A small sound classifier, trained from scratch.
Model: 4.27M parameters, arch tc_resnet, norm batchnorm, depths [3, 6, 6], widths [128, 160, 192].
Training: muon at rate 0.0019, 15600 steps.
Data: trained on single English command words and digits, spoken by a formant synthesiser in many voices, 78125 training examples.
Rows from block 10, named by matrix and row number. Rows with one number belong to one channel. Each number is 128 + 32 x the weight over the matrix's rms, rounded and kept within 0 to 255. All counts start at 0. Numbers have three digits each.
# convs0: first width-5 conv (model.blocks.10.convs.0.weight, 192x192x5), inputs 135-149, a 5 kernel for each
# convs1: second width-5 conv (model.blocks.10.convs.1.weight, 192x192x5, transposed), outputs 135-149, a 5 kernel for each
convs0.126:153118104113095161114127120085132135115105118184155104127161104096116145142097108116148144136093102149196088106091079074162120103132140105140163146153156062140124137147127132179193168146131152157169172136165155203129123144119
convs1.126:159106120205120087108100078110127161140092107149163188119108111089128124112130175193129152102115133109143130122136104126145099129126117111122119138214074108153141067138190208168147151125118137139106115109118135121117116088096
convs0.127:147159075166130096073158145101204182159164154143101096133127128106136132176133146140136173120136112146148119163138148150135104152145156156110099135138136142122121090151111112117137128062120146127141129103147131150119107117142
convs1.127:111100140107107135161168134137120142162155130126075135151205114089103096082155131180138079121143110084122078113072107122136150119133143152133145144113143120114131159105041095169146181155157119127133144121040082093062070128090
convs0.128:138141155131086135107148200183133090112121147122151146144108111123131165128121137118086130151133108085107151144139084150141134116149138154095100147130173178221185125119139143098100090096115141113150110118168187111152136132187
convs1.128:162103081094137113142175157130179183115087105126153190174146158122160131220067076086087115147151149055153085144117098099098067117114108115167177168136115131126108106086127149112123128133152139164027100209188156079130127113131
convs0.129:116083140134130148201178178138119162123121080121132115090072172160099120127138210077051094144138126121172142105133129140143168154120116137143145144143163123103113110132114112116153133152164117144130120100145123118123115065096
convs1.129:084110139142096132108077040080145157140153169089091110109151120084123135160106108112099112120127117112119128143172169167118149167157145143124154145117092120119122137115160135085129126098121140096098129135124149118141176124104
convs0.130:133127109135146120130126104097186165129113090196185146101117165126122125136166136130156126122128111146172118150165176175147073129162129120110063093127070042044101150139079077092116138118149122117135162128095023195164100129168
convs1.130:177180135157173067099101146162156110154236179163061103120108165167182162163082090042106114129164170135106162134091083113159097065062092102126183255147076070127167113060068115149133087068130141121162109141157131161146150117120
convs0.131:125139134150145146221155096101138092117155151140089127148174174157161115107114086111130112096121140140143131066076095107118126172157155080131125146116094139133132091143144142166136111135155139137138166131142134057121199203088
convs1.131:186074106133090122131140135114134136120145172104104137177069107125112164162143092135113108129156079086033097097063075066174165176172129130106123099092150115079144135109130132099078130101136169183168071101151160135162119100077
convs0.132:173161143108145186063106167178106145166112107081180130098107148156133133110114174173150145147147142124152182165076104120081122141129135158165128093112112161159172088109120137136151144120102141113133160151123131103088101150124
convs1.132:066124138128111097199146090107093131122128176102137131140147165167154114083125116120111116104102118105114113111143106108127115157101126118149128157173098123126150139130141098121081168147113064124113165180133111138127169148161
convs0.133:124111115127164081112112162202113100063099148094097119085092122150166121100136149193111118145139128084159150115104128085093122124138152077086121098126080121208084145060080133078102096160135062239101126128164143148131113216162
convs1.133:099095111121106150117159145159127113115129137180146132159151105152147168136165125124134158145145099119159122088093112107131182117140088146119128100091116153161153145099127142153175089130126092121065112145180116123171117110206
convs0.134:054099105106160121125104122113127188171144115135125148155158112103136161188150094149146173139168117098059131111117087143144184122107124189168157105117116130130174151133095082116151108065121099132114143144143133109139154115138
convs1.134:159151128102112176151146168149160115056078110207150123112136184158106123137144159178169146135133107110052070084168094098151161088057085110083081087130097116121118088054090117125117156166166142139111123132148154163112096085071
convs0.135:158120118106089151160169193165142149120132125154126069111122150151179171140136111114144065136129115150155132126113201154118105136164105150150113107138092068152169167152142107112111134144133148088149137063134167122110150150144
convs1.135:167176149088101095143066087096168172188151101127134074131188095079076108093097094131120104141180131160187077126169159154134123158181080134168184207110121144089091114137191147115112090098065132126154219112101057164133070085098
convs0.136:172189087138123101133138106068206130078129115147138130125149137132116102115074164129146127157111112148118121159130153137169117100117150123119115110083130134091120123142141134115079148114114099090166129156163135121137164109097
convs1.136:192134138119109148165148181176121146100087049130130139153174155163137180144084126062155141132151127098137083062065081120097119126093105164162118172161128165183135154149102113140077127109144192175079126100114117157190128133184
convs0.137:069105128148102098146160095139076170121158155107114148133112150146154140144096128111154150158118084104097149131127169108114134131128119168204145165106104110132072143131154151100107124128179134122118080115107108133086101128165
convs1.137:140142132146166145090127178118137091095139146057094119168125071083116078161150127117147133130106047084083161141117140101138116109130209111104110051022152161141129142213135136139098163209171169108169160111103111175124105122112
convs0.138:147121106134174087062157124083109131127075109109103126134093157156150150147157099070105131113123161127133144137148153138135139115117126171123113118136075106111116091148054074052110080144139132121165162094145122127095098068134
convs1.138:122119165164130144154136113134150185174172189120111156163128144117079066108128138126104114164152153149124146147179167152152120162162105130164138149152140123126140107103111102103098128096115095096102124123138107103115098162151
convs0.139:116108096168151177125129121127050093133150130165171171182198126147153130137147159209133118136081133176135147147135125154111116156137116070113108110102152130085063069137139088109092136122146128150139130061081113094135106050122
convs1.139:166146182122145110108117114138121122128099157020108137142150188173142067116135101109081110136107125145138161191186127134136111116126141122122122157125170138106119150136153163151167139077106128143190137098034081121094076126135
convs0.140:123180154114131133118122114104172138108123151155174155125133136148155134118086115109139165190117084142154165148111096127115149133135109071163143124112078128148170182116128104144119102107065107119111119101085131099132132186102
convs1.140:202161158076125102091132164212120169181136151148137165191193108150080064064156175155203157116159148154100172118138146161120096143097095110101149108138113158135121172138118110129097149130177144130158133103075040167123091092076
convs0.141:155175120138164120128091133132115080139157091130140143101124160128145149130079122143148135094118103161155083130132088146089085117176148153151099123120165093110224140087104105104134113088155112149155087068198091137100079122175
convs1.141:105107128099158167171110127125141144144151157126149122147151121090084055062115116138128126109106111156134122145137095087159163137157172123143126159145121136155132123137160178107091128110079148191186170151145061163116142103066
convs0.142:125114129161141157093100130140069113093103094136124115119109142144128156126092133111090125073105128126162168092149136107130127142160141116116128148119155085124083139077099108151135212142075105101131112127104170153141135091120
convs1.142:111107145186166146153112149116077124133142163092104143122121113155133117126171138137128073103134150143182149135101089117105127152155165101101121084104159210217210180108154139160135110114085155137114145075104134134096108043093
convs0.143:194180157111118169128092108058158113127096141118080111092138174127136138143124188180165135135103150149109116112165179143119086128113131196127103158163101086083050042125119124106126092096101133122080228151101104200149104096100
convs1.143:157142189125023103099085143120100114123127095083136214185112117133144135152087081106080109143130097132099202170153103096161132092169095134119106118106159135171165152114159115128123154111152127112110093160112080100127108145104
convs0.144:135111079070057114096148157178150119122143102149138151115135155142115135146175190148126114119132106156142138159160150179108110148135129172127144145092088122106082109154109086124136097106144133049123097165120032174131128148078
convs1.144:119095120123158114144172083063089076101108121132127076087145121142186165153094096073082058090096139140060137178105134157094078147190138118100113098049127068101143052150127183168105142144132121081096162135165142137139125137080
convs0.145:102112158140120158137156149088160088106132161114063068150110130129119145112111090152111170167113113105096124071112104101069124091100139156156113164197128209182138174163098076111108123088157176132145164128101189129157095152170
convs1.145:064132129106128106202198128160132111178212172154126117120153162139095134175150099134125128160155120132100143104082091095159156105172199098133139118121045103117127132150100135160206139094157066106150150112082118107090123102123
convs0.146:130161124152137117157146121084118159154138118140144168134122153142117108197095108132126130091230139118121089102154198105154167110130092180176122117163102190136105117070133096108123120188167113106156114116176122072203185117124
convs1.146:141141141126123127135136150117134172108102130154118105144164058103112148131108142125120112186153132036100112113103148114104148118112149116114124115088145150129116106145145158146125153140086111116124164142121129139132131164144
convs0.147:100089127117154149129112145149199185131080163139120131136128147157143136147123110091073098054097067071099158121128127167148118140158159074099076126189150204158106122096093111143132127137114194156093102143135201158175158141046
convs1.147:179103135144174152147078139122112070028138122095132114095072153170125132122153130115127130127152119136101098130118153164153127028071141108141111129122158143086095136115102066101119096053081091078116124115133105115174184107105
convs0.148:141106120096084092069117150126091127116110098151112124138143145142167153160137076072095147139141154131154146086103108150122108141129148116134120117101131119192157175120172128087125130105139114102092162213117087153178164176110
convs1.148:121102145091108119121141139132172131129093097155109112061090163130130149099126126179190156097135123139117105140113163124165146119133130158157113116157083103149107084101137168121109117148185154127104111055155179120150116072057
convs0.149:132084135154132169146100106090102122147091071089113104110135122161158125124118101116151124151148123105170096135066121140145169159112076150167116115144161143098066112133098089123135126148140152142094112121096159072095147139143
convs1.149:069097146138117149131119156107155200162125067162152150137125123128163153173144137124137118160163177146109122122149127162115106188143160163176133124098117162188170188135154130146179128106115172091110111115144120128160143183085
convs0.150:146138105108144212133147157117095157147149179142144135139154139119120158170139167148130109109161169128128115107117120131145155151173151123150141126137152126172159096123081104122134148072083112107116134106103095139114116105082
convs1.150:168154126130025147167116078177126126110143147119107100120177097098117129109184190192183155129079062101122165158149165140131095085064096116127156151126175132130095088093095092107098137137142126144184150114057060142091125137165
convs0.151:165160136128130101087078119074073041101116143130092119124172165178145130085120154085140132142131163142153160112100116084087103149138163121108086127132115180132171158142137115119169081145103150122122152150114151105126134126135
convs1.151:148133163113050155161164111132118072044034038077134154145136106088063049098123159144123124112124106114139088080054127099131170143125115114065086130093135106138109061185182153106120128135141200182091158157132075153173190108110
convs0.152:143103150133122174140184147152140126117115129140077095115121155153109125136104154157115148165086123113130150099119119118062123127117127162146140149163117132103109145106084121087093145109119149108198155148146144152087116112121
convs1.152:138082115117174124083088096066133132125118130137137093097138099072134140161146131101079136136135138148099123149162065156139130142110148153145132104122088123107096145153122092058079143160155109125137132138161081129136171138219
convs0.153:141142160156129147180162145189171194230097069151136157153145145151142152144125100182104071174106152111124114153106124120202206188064099101168145133118176128111137167159124109102101101126139129178092140104158181118184132145079
convs1.153:125070101136110155131140173196117239187138104166132111092132114078142125166146132132095167119095074100115104157159170195143096134159125124125043031065132122107117151125112134129130062055085100149116110076134118132126124155209
convs0.154:096110100121094192154115165186119085085148141098099088133160167158123157161134171139131117103093116095154165109122133067127097110165125116081124140149184156087198157104078061116198140212197239163144150107147170121163082121140
convs1.154:122128123129133093081081095088130140173206134163154125123117143124123095122119127147155149098163156186199137102084102129137119169180178138128124164232067122148146109038079109184201077085130155097062073135136120080128183099055
convs0.155:139124127151122094153114125154089099105134118142172181142147132157124163184123141152125089105156095114187129129146112124153132128146134159107091112145142150105100130136086088056127185122118136174130127145141123154216121134130
convs1.155:181166144139102100120124153149143141115114101188172118164196113138132123148173148128101142123058070131139158160147153125106115108134107131141084081129157153156091095203162120150149175180100099076102143121041096160111117120141
convs0.156:176209157091119113131096089149215128139149117162142146118110188166150141100118129099051166170129114116106155169106113108172149147155146130135107105128061129130143164139148115116117118104083102127133136082139146165114143128125
convs1.156:134178104121120135124162186134134112092085091103128151142132126156131178147121129144143148131102136126138167164150085097107100143110071146167082074116119103099092095102107117098091150112113102119108131122094132107111103128139
convs0.157:130057086124156148141148126156091114095103164084106089149204124117115110124146128165115112135107155093087145125139132078209151126123112168152115059108119136190197208136148142149163143124121078102175144082073121085098078102155
convs1.157:147128111137180105099148130117079091070097103040123154155152028091120122069110133158140135069038052113110106146181140201120156150111092093048033045171090078099070156066142159100092129117131061033092137138079110122135106144189
convs0.158:145119122139208123107144152196170020067134120114143169139160142132132161165064128148193159156137087100115123143050137169091071161152143154165145115107152140080106084100129146122107137111155060042086097105165092171139088090153
convs1.158:076122125086116142116127113096078050036080074141147137138111077144196152150089113176137176120161141133123192162145077123176137106118132137106147141154132122135121195155147172145139175168169165152128106167148132108070091057094
convs0.159:134093096127121134135108163155125139200146120144119111167131161143172183167156130119138143166210165099097120169181124118088120145142133160153128106159109095055080095098115091106129107110108152133128114126169180119124101077137
convs1.159:102173131168115181142122036038126151164122117162112083092197102148112112090091091135093098161138115049055171172130153124181092081097111110122105118047132154132095091132158117108115197204189125113077119160121089153135120038074
convs0.160:131166100072104132170131177127138127110148118137117057064091153132146163131146099089148145084164097107092131140150081059154144108142136153113096120137112193219235178140090033087096109081152161167138185151122127146170117132110
convs1.160:148124097152162155140146140156121088059139125076105078121117130158149123151114140129107105109136097178201140151140157129131152150094155145138059060206103104085068111101109108123095096047091092142117149130136126054087102089133
convs0.161:168087143153197114149165177107137070135114072151163179207181172138141159141127136086104122118099152069165165108144117136164139084111155142127085081121055100151130143154127129105193174103114135087159137183092132189092097102158
convs1.161:111087122178119095111129078138039106181205122144103161140068145137116108065152144136136135042090064100131089101125123129083073050160157084079051097115110105122147136098136153156119139147131120145082121125092136169138142138134
convs0.162:074106159116160141119157119063107088165124119079079054081111142149121137130116086151097102084160134125125101143122161086101118147175158137169160150170211143125096042073112120113132163093122158143121121148144121094113098099135
convs1.162:139071085161169174153146127130146120124127184099104102118167096063076143145169171166117170103114150130119083147193133120107122146164163157115109095085130122107139131113114109139165147147124163113104160126103125155138149193133
convs0.163:149150098095156195197131080081194118151121095100091113094143164130138151136110117159174150189152140110099166202153123050182141169110092111150135109115138182098071061196152148120121116180207114082131165102098066131118182190139
convs1.163:233121149183147053098071181162136144102147212104112130161180042129131069108150156144155122131082133154115117096152146124142184124040102143101072108120156190184141138134108088113131092046071119152057054093143206046055107217186
convs0.164:197183117150162118111124155131154179164099126133135144095112162122111170107147090128154173130144138072115134125106067096127135141158142156197138127112149166115053120155116143122127144122111154135104124088078155155138161085109
convs1.164:121155108047053138149127144144117087079107135199220146129091157132138159179098139097117094131091093063062105164099061095161138103124130118114093022084175181190189175160113093128141115125106100092185126088085040093086134122067
convs0.165:142150114082098115131071083152066127198140148083106136137149114118138148140139118069109168131101084103112123158143152147134175184127124149126088112185149133127164152121118141136080146137077168132104171188128045158146126097096
convs1.165:110128114099141134111092093125149195135107119189170132159210171164137192213115127109139138124117086102143091113113113142122132138130102152162122138105106085091150168149147127102101106132115122125127154065111110164176149149129